{"model": "CTC image transcriber", "crop_scale_min": 0.8, "horizontal_flip": false, "vocab_size": 8192, "norm": "batchnorm", "lr": 0.0015, "beta2": 0.95, "grad_clip": 0.5, "steps": 8400, "warmup_steps": 160}
Rows from block 3 of a small CTC image transcriber, named by matrix and row number. Rows with one number belong to one channel. Each number is 128 + 24 x the weight over its row's rms, rounded and kept within 0 to 255. All counts start at 0. Numbers have three digits each. After the name is the row's rms in percent of the matrix's.
After each channel's rows are labels from the 100 images, of 14976, where the channel reaches its highest value: "strongest on" is what is common among them. Only what is clearly more common there than usual is listed. The data: numbers of one to four digits printed on busy colour backdrops. In brackets: how many of the 100, against the usual share in percent.
# convs0: first 3x3 conv (model.blocks.3.convs.0.weight, 64x64x3x3, each kernel summed), inputs 0-63
# convs1: second 3x3 conv (model.blocks.3.convs.1.weight, 64x64x3x3, transposed, each kernel summed), outputs 0-63

convs0.8 109:101114127117120098111081154151073126118081163146106134112088163106117109140080105119130091133118112141117085091150109149117117118090124142143107161117126133143096116127169126096101107145143150
convs1.8 094:133104074154160120101128130129121090148122111107149124080110149130094121121161118083085119137082174111104114111125105113138142115155156122096135104131105081147133093104116107105103126104102112
strongest on: blue ink (46 vs 8.3); first digit: 8 (27 vs 10.5); last digit: 8 (26 vs 10.2)

convs0.33 076:178098166138118151140109097130105095100109146145095143111081124117150129140132124126125103094121108112102118146106126168126128110151142131127128147092125114159145065110097122068098114158118096
convs1.33 086:108122129129118146130127098102125144137106133166140100124106118134167077097115143123138115129163117136108136128071108152131115122135089131116161084086103104112125122055119116132126102157095081
strongest on: the digit 9 (53 vs 22.3); red ink (34 vs 8.4); first digit: 8 (28 vs 10.5); first digit: 9 (27 vs 9.7)

convs0.20 088:124149143122106163107133143102139146078141078103121160144155138148123172124143112112145138142103104092144100148099115084134124121178100120110116061142092136138159113120119168123124111133098126
convs1.20 094:108117098079106078140117149097127092094136100137081094130133102108144098127097147142114099106147100103118135117121125147109061103102118151100117139115133167092096126119118109139115125109122156
strongest on: bold (76 vs 46.6)

convs0.5 127:111121116115120104110106096146111148109099125144108149109098112130104134134108114104151123119115126167115101119077138148160114113139126161124109121110126152151106120058203140102109088108091154
convs1.5 106:136073074144148126094119122123098085154130147106148142123131172160102142106100095085115117148112151112118112135130102150154145120143132138105163096100124092171144117096130137120122152123120081
strongest on: yellow ink (45 vs 8.4)

convs0.48 132:109103132157153117163114069085100116088112109129100114119102092118121145074107163131147144093108122112120123114136143090134115107105155130121104096104099129125114110110121097095125107130113073
convs1.48 087:123122131111108106127143140130103152113137122180113142163125145119175098142116172178149125117150121167153131125156143185124107106141150140092128126071171128117174138108132112153121141120155103
strongest on: the digit 8 (82 vs 23.3); first digit: 8 (46 vs 10.5); last digit: 8 (44 vs 10.2); red ink (26 vs 8.4)

convs0.1 110:109133093131145103124121098080123143131097091139100119115153115131150109113150132140138141118135137123109121112078121051159121126150114115113103099096068125133137111080104112110142130100110085
convs1.1 069:097141138135104114145092165095155127123144113125123133120090101119107130180092147152127114110109084106100144131081099143098055122108129137120130124092141149111088136102106133146123108145102153
strongest on: length: four (62 vs 25.2); the digit 9 (46 vs 22.3)

convs0.27 103:094114095126109126100099086157096138137103152176162106105114123109135093122112134119122131091146116127105095111109116096120116118134135104097082126112087109101098110098140084118102117103081120
convs1.27 073:166112115124142153126120123112152085102111095115150135153116123124179156190141108129080119132141120096132124159105136175119155082105125138113155106139143146156121151138075104108123147158109121
strongest on: length: four (55 vs 25.2); white ink (35 vs 8.4)

convs0.18 098:099105113121107113098077120150083154122101149150123136103116140106104101129086096103135109104146109140128079100121116128087093131108122097125101140122102125113094127095172110105092097118097139
convs1.18 073:174086099155141133109109133140106051146116127120143126131126162135134143160152110094055097135107160099100114140113125141126165106145151136093144120121129101155125114119103113119113144108110117
strongest on: bold (81 vs 46.6); blue ink (36 vs 8.3)

convs0.38 077:159114105108102111101113131098111125109126123148053125110176110114135115153131137131146131087144117077161112114113153141138126090167107091100107141153092166099148110122103095127128145118111127
convs1.38 129:111144135129144102132133122104181100137154130168134092135147129132134104115131143146091086133150150105100142135082119123141073155129126126066131087078150142116132131088146154151093129113130105
strongest on: red ink (27 vs 8.4)

convs0.28 102:108117097126100156118092119147081154114100158153145153086137148108125104132106134125139141071134119126141103107143084111092116140111129074134123125113087106123122123121158073114121096134085141
convs1.28 079:166102152104136124151143149155154099121137117143119118150132108108143103201165137118069110156134166074117133132102135153119140129135122158108114145140151173119112128115115101151099150118091144
strongest on: blue ink (40 vs 8.3); first digit: 8 (27 vs 10.5); last digit: 3 (25 vs 10)

convs0.44 113:134120115136090140084066125121092136126099113130131148151089139111123100126107110122127104119148080120153091108147125107113095153113120104103102108111093068092129099129112120119111095147093109
convs1.44 103:138137129121131125132098146148116097131098116115142117118084112110144090169170123086105118152102126097117097110141114135120143147137127065119133153120151089150095065150104102121078142110110126
strongest on: the digit 8 (47 vs 23.3); blue ink (37 vs 8.3); red ink (26 vs 8.4)

convs0.19 097:135103130129124130112097154143082144122085149117070139110085151117116131156089115102127087121104128133116091123103126156144100135102104146138119169135128155152103125093180140095122094132139163
convs1.19 105:140115082149164111079126116105113089149134136099165117100136138155118143098134089073101113122106175119096120126108120118155132131143146143090143097099114090149128102078113134127106120118115110
strongest on: bold (75 vs 46.6); blue ink (27 vs 8.3); first digit: 9 (26 vs 9.7)

convs0.63 127:118148091129145116123124150169140126137147170124173101157129176134131137171143128092158134144130118174113105148141126150118148184121133139103116162136143157125123092138191132133102141162118160
convs1.63 119:132093121097115144094104118130123118091116109119110084118100068115150078123111105120121111113147107103077120126097111161125118089077100131135121142108111122116081112127109109124132104162095134
strongest on: the digit 4 (49 vs 23); the digit 1 (46 vs 22.5); white ink (31 vs 8.4); yellow ink (30 vs 8.4)

convs0.45 090:106109130161134145111084120138114155155125148181129151112099136114118115136101136119144118111165145110128100088155107110116092154120136111095114125090094085106152111113141108156076126156098083
convs1.45 101:133129121125135127132116140161113098139095129124169131130099112133118115189165130074120126149099143108119086106126134131134132145152131086128104129160144107140122063117096100099067133128094102
strongest on: the digit 3 (55 vs 23.1); blue ink (39 vs 8.3); first digit: 3 (34 vs 10.7); last digit: 3 (31 vs 10)

convs0.49 149:116127132144127119131089105097112140126109127133076138118084130081074132102106135109154115112102104115115097082149102082104100122119129116113107109106071117099121088117116124126096122130099101
convs1.49 114:121108133120105114108107117150115093140088138153168163128082156149172124160137149135120119117146097125133095104167153146120118139150141098106131142121148080142143107123097083092091143097131086
strongest on: the digit 8 (63 vs 23.3); yellow ink (37 vs 8.4); last digit: 8 (36 vs 10.2); first digit: 8 (31 vs 10.5)

convs0.9 108:101112099113112117117093107130087148096098154144114140107126131102123101132084095096138116076140110136134081105109121115135145111116108130118118114121092135140093117090178080097116115095093143
convs1.9 080:158097121137137113099108139147114091134144136135166132131135155151111169168166114083073091159148160095107118125098089126158113128149115123083127143119138137139153109093158154131091120121111128
strongest on: bold (76 vs 46.6); blue ink (48 vs 8.3)

convs0.51 089:133109127156139138096084162150114161145126155165158141136101149132167088174118133130128106151189107120125091106157117150120126142128141133133136102112127067138141125112168105119101160148108106
convs1.51 124:148151112119133126115115134143116109120111116117140099116105102105116115158175115058090091132107143107101071120096108121131110123128104106104121151138127125133114039116108116116095126128110118
strongest on: blue ink (49 vs 8.3); red ink (33 vs 8.4)

convs0.50 098:155090140119123144110097105139088097116113154153095152123104135141137118137092109125120091124099121137127134146079141177183100119135122125124117145124142135155103114068159147091130076145110138
convs1.50 087:111105080149153121085121133103127116164118136110152122110119153156116119067130100105108104142132166122133138127112117136142131103153119161090147085086103082145144141063127120120125146145114101
strongest on: yellow ink (32 vs 8.4)

convs0.46 110:118125129147120154102086126143085138135098126134150139131086129114146098150133128135138124126169092106126096088155100132123101158119129114121119101099087060099127091129128088116094127145083103
convs1.46 102:149154133108133127127111141159122102125094104128151119116091117107145110184167124089087114147114132099119075108134118137117135135134117075117134147139143100143117059140089093115086137119116116
strongest on: blue ink (51 vs 8.3); first digit: 3 (27 vs 10.7)

convs0.16 078:115117123136147124138133140111114124124119078105152102129169161146173095167137132124118119168141127129114123127154102108129133132166128116131118084183071113107111136165066102099158149121116132
convs1.16 107:106145121093121095141116126089142109114127077120103102114110089082145069111100133140100104110131117090080140114104120124100076125113114136102123124094139137103080116125097104143111145127122131
strongest on: red ink (30 vs 8.4); yellow ink (28 vs 8.4)

convs0.15 108:138137090109096149103085109120111139089095109136132144128118110128135094121119122151143132078139087130146132112138121085126111142113125094130123105098090051131135120128092101137150086168107115
convs1.15 079:129133162135118094162091146132145110136107125142103111109087116106171069149164148116099120149136112113131113098143090156106115134129125094125106173119150144135067112147141130117098157120095157
strongest on: black ink (28 vs 8.2)

convs0.10 105:108087109116097143064066116139102145122107140164135106121121114126138105136119128134118141091146074131124108141123113129105086117124137083130094114124098109081110120126153099117105113126078133
convs1.10 088:162104113107128150146131126120125074124097115125130121142105151116181118166135112141074089109129132090113128157124163190117157104123128147105175125127132126159092136156085101119140132141118123
strongest on: length: four (80 vs 25.2); bold (72 vs 46.6); the digit 0 (52 vs 22.6); red ink (30 vs 8.4)

convs0.35 115:152094132116119110124101130159080119102096162122081137110103151111123139136080092115123084102106117140118116135090119124132113091087088147126133148132114141153090139100132127094131073147136155
convs1.35 097:118108100176171120081122122096114123153122152116139118115094141165132143089101132123135135134136172137153126118141119154153122113151167129103143082087115125141147145055147132133111133137125080
strongest on: bold (80 vs 46.6); the digit 9 (48 vs 22.3); yellow ink (46 vs 8.4); first digit: 9 (26 vs 9.7)

convs0.25 101:098095114148101156087081102156095151128105121145169122121107123126140102133118142124137136093138093124100102108132087126103091136129157111122100113104100100095113116132170087111118101135076119
convs1.25 099:179086124102140143152139145150123063133095127131127125120114146098154098178131123129079101114124164087132118129143149167105158096118124145123156125137127127154097120149080096104122150131119130
strongest on: blue ink (36 vs 8.3); red ink (36 vs 8.4)

convs0.13 094:145079135152127159123118146156090099132110190127110131125111162123148128155098104130071080110155124128114122148131149189141134125108116126142149183120139138157112133138137116099116148159151126
convs1.13 115:151125118122133126100115126118121122123128117144155085109108103126153125140163136085108091150137139121086103110087097130147092133149123106073140105107109109127123063080126122125074126134086116
strongest on: red ink (41 vs 8.4)

convs0.62 095:104115112135125096100123109096107138082104154164061141105143138134128145134113142122125112064140123152154110099089149127162112124146138157099118145131100168116125134106166110100118123090099138
convs1.62 111:107119125126150097130133129110170102157164158148149091122147153155123092130137132130095096139164160097114164123093113140145081159140128135080113120107139144114128130079165168137096150113116107
strongest on: the digit 9 (46 vs 22.3)

convs0.55 084:139100137130114136114103173137090150087089137124078160112109168130125129143096138119134105119089152142131112118110120124126108099118110127138109162168113178132115146116159140080135103101139187
convs1.55 093:137116072136162112098146112108147100135157124111179121112145126155093126120155108114095124113121177104100133133087142115135123137145147151083132095109119086134145126061115147141107138111110102
strongest on: bold (85 vs 46.6); length: four (61 vs 25.2); the digit 9 (53 vs 22.3)

convs0.47 101:118095133125136132064093131110092111128113138136083121137095121123128102157119099107089073116166097110125086121115143158135079122122107131114090149127144104140130104092129124111076127141132123
convs1.47 124:135139112146135136092107128130112130139125126115146099114103124143119115122175106052113097154119128130107093114111115138148128138147120089096130127122117082144116053099114124117064120144104114
strongest on: length: two (51 vs 25.2); red ink (49 vs 8.4); first digit: 7 (28 vs 9.9); blue ink (27 vs 8.3)

convs0.59 072:165112116142144130094118107107094120098109155153062133108145131104145135138090108144135099068155123112163119118087158147159123083136129141111151135127111178127130118108118102116122148098104109
convs1.59 127:108149129136146095121126115095169136147162138164160103130143135136131101125150148129112103152153146124095148136080104116131086165147121123078111094082151137126128132079153161151096156116132097
strongest on: the digit 9 (71 vs 22.3); last digit: 9 (30 vs 9.9); first digit: 9 (28 vs 9.7)

convs0.58 085:077153083166155168087090133121126150134110163179139151097131137104137101123113146139118139103127109146119101119129083107119120116136158122131104114113096123120109119103172072122125139116090132
convs1.58 078:175138137111120122102100109124138110100103098135154136138088108104174120200156143142088119127167116125099092125099114136112116092096094137078135150111135147143101121113094114129121145132115125
strongest on: length: four (71 vs 25.2); the digit 7 (48 vs 22.5); yellow ink (25 vs 8.4)

convs0.39 104:142131123145114151084079137148098165117102133148151157163107145128135094154117129120146125132150088119143089116138118125104121152130124119129142094125102045108125103129151101121118129135061138
convs1.39 116:146140137099127121125119142147124089117117110108143089127111101114138105175171106085075085145127131089108080118126109136137112137124094088104130155129145117145104057135111114131094119125130134
strongest on: blue ink (54 vs 8.3)

convs0.31 081:100157121091124135140133120131107099112148141115185098175178138175150149142115108122118110148132150134136109156112112097124106187132089115137095095154128112118168155129102155152147113142137117
convs1.31 121:112100114101110100117117124081139105093121101127093109117131069097144096080109119155105123110134124093103153132103126116097089090116107145121127148106133146070095148130095106124147140117135147
strongest on: the digit 3 (48 vs 23.1); blue ink (28 vs 8.3)

convs0.6 093:108141101134120075130136104153130108150129128139191075086104124141117107144162159126146151086118123146114102112143128107107116125122148122104066100120101129151137097147115116126068130117112125
convs1.6 106:135138142116138158146138139110141126094087084140116140113095115131176102117110128159133162118149119098159150145136131169104163086109138131167142112146114137142102158159086093132135132179085120
strongest on: yellow ink (49 vs 8.4); orange ink (27 vs 8.4)

convs0.42 101:127122120117124102102121116103111138122108088118072098111158118140121126139123118118123125066130125107146111112105137080150125103143111084113084106153075124074117102100120115120133124076100131
convs1.42 080:099139118110118085142110146112167099124153129147109112118149153123137102103120145150096102095144117086094167139106106130130048127106132145088135137090151171117108136116130135130103113108142166
strongest on: red ink (30 vs 8.4)

convs0.24 122:118118140109109083128133119119103134134125076113107097132170113158123146104105084134104096104129144115130146141104141069131127132137088115148114090120105113072152126110126156140162094074128119
convs1.24 095:120130109132131090150116158124138071135140116120088119112154127104123115120129109133113133101119129092068151135117101109105107094126130157122114175128135192108104133150108126132131153093118197
strongest on: length: three (50 vs 25); the digit 2 (47 vs 22.4); orange ink (28 vs 8.4)

convs0.17 109:117112119105124115093086101143092130123099150136108138137093129107121105149104105103139089107121114149120091124098138186147098120118119142114090148113130127142098106082185148105097104130092159
convs1.17 098:139068069145144128086117123126100082154112126106143128108125164155114128099113083073098105135113137116111118133122124156146153116139124141099158096109110084164124103116116138109120138132106112
strongest on: the digit 4 (54 vs 23); yellow ink (31 vs 8.4); first digit: 4 (27 vs 10); white ink (26 vs 8.4)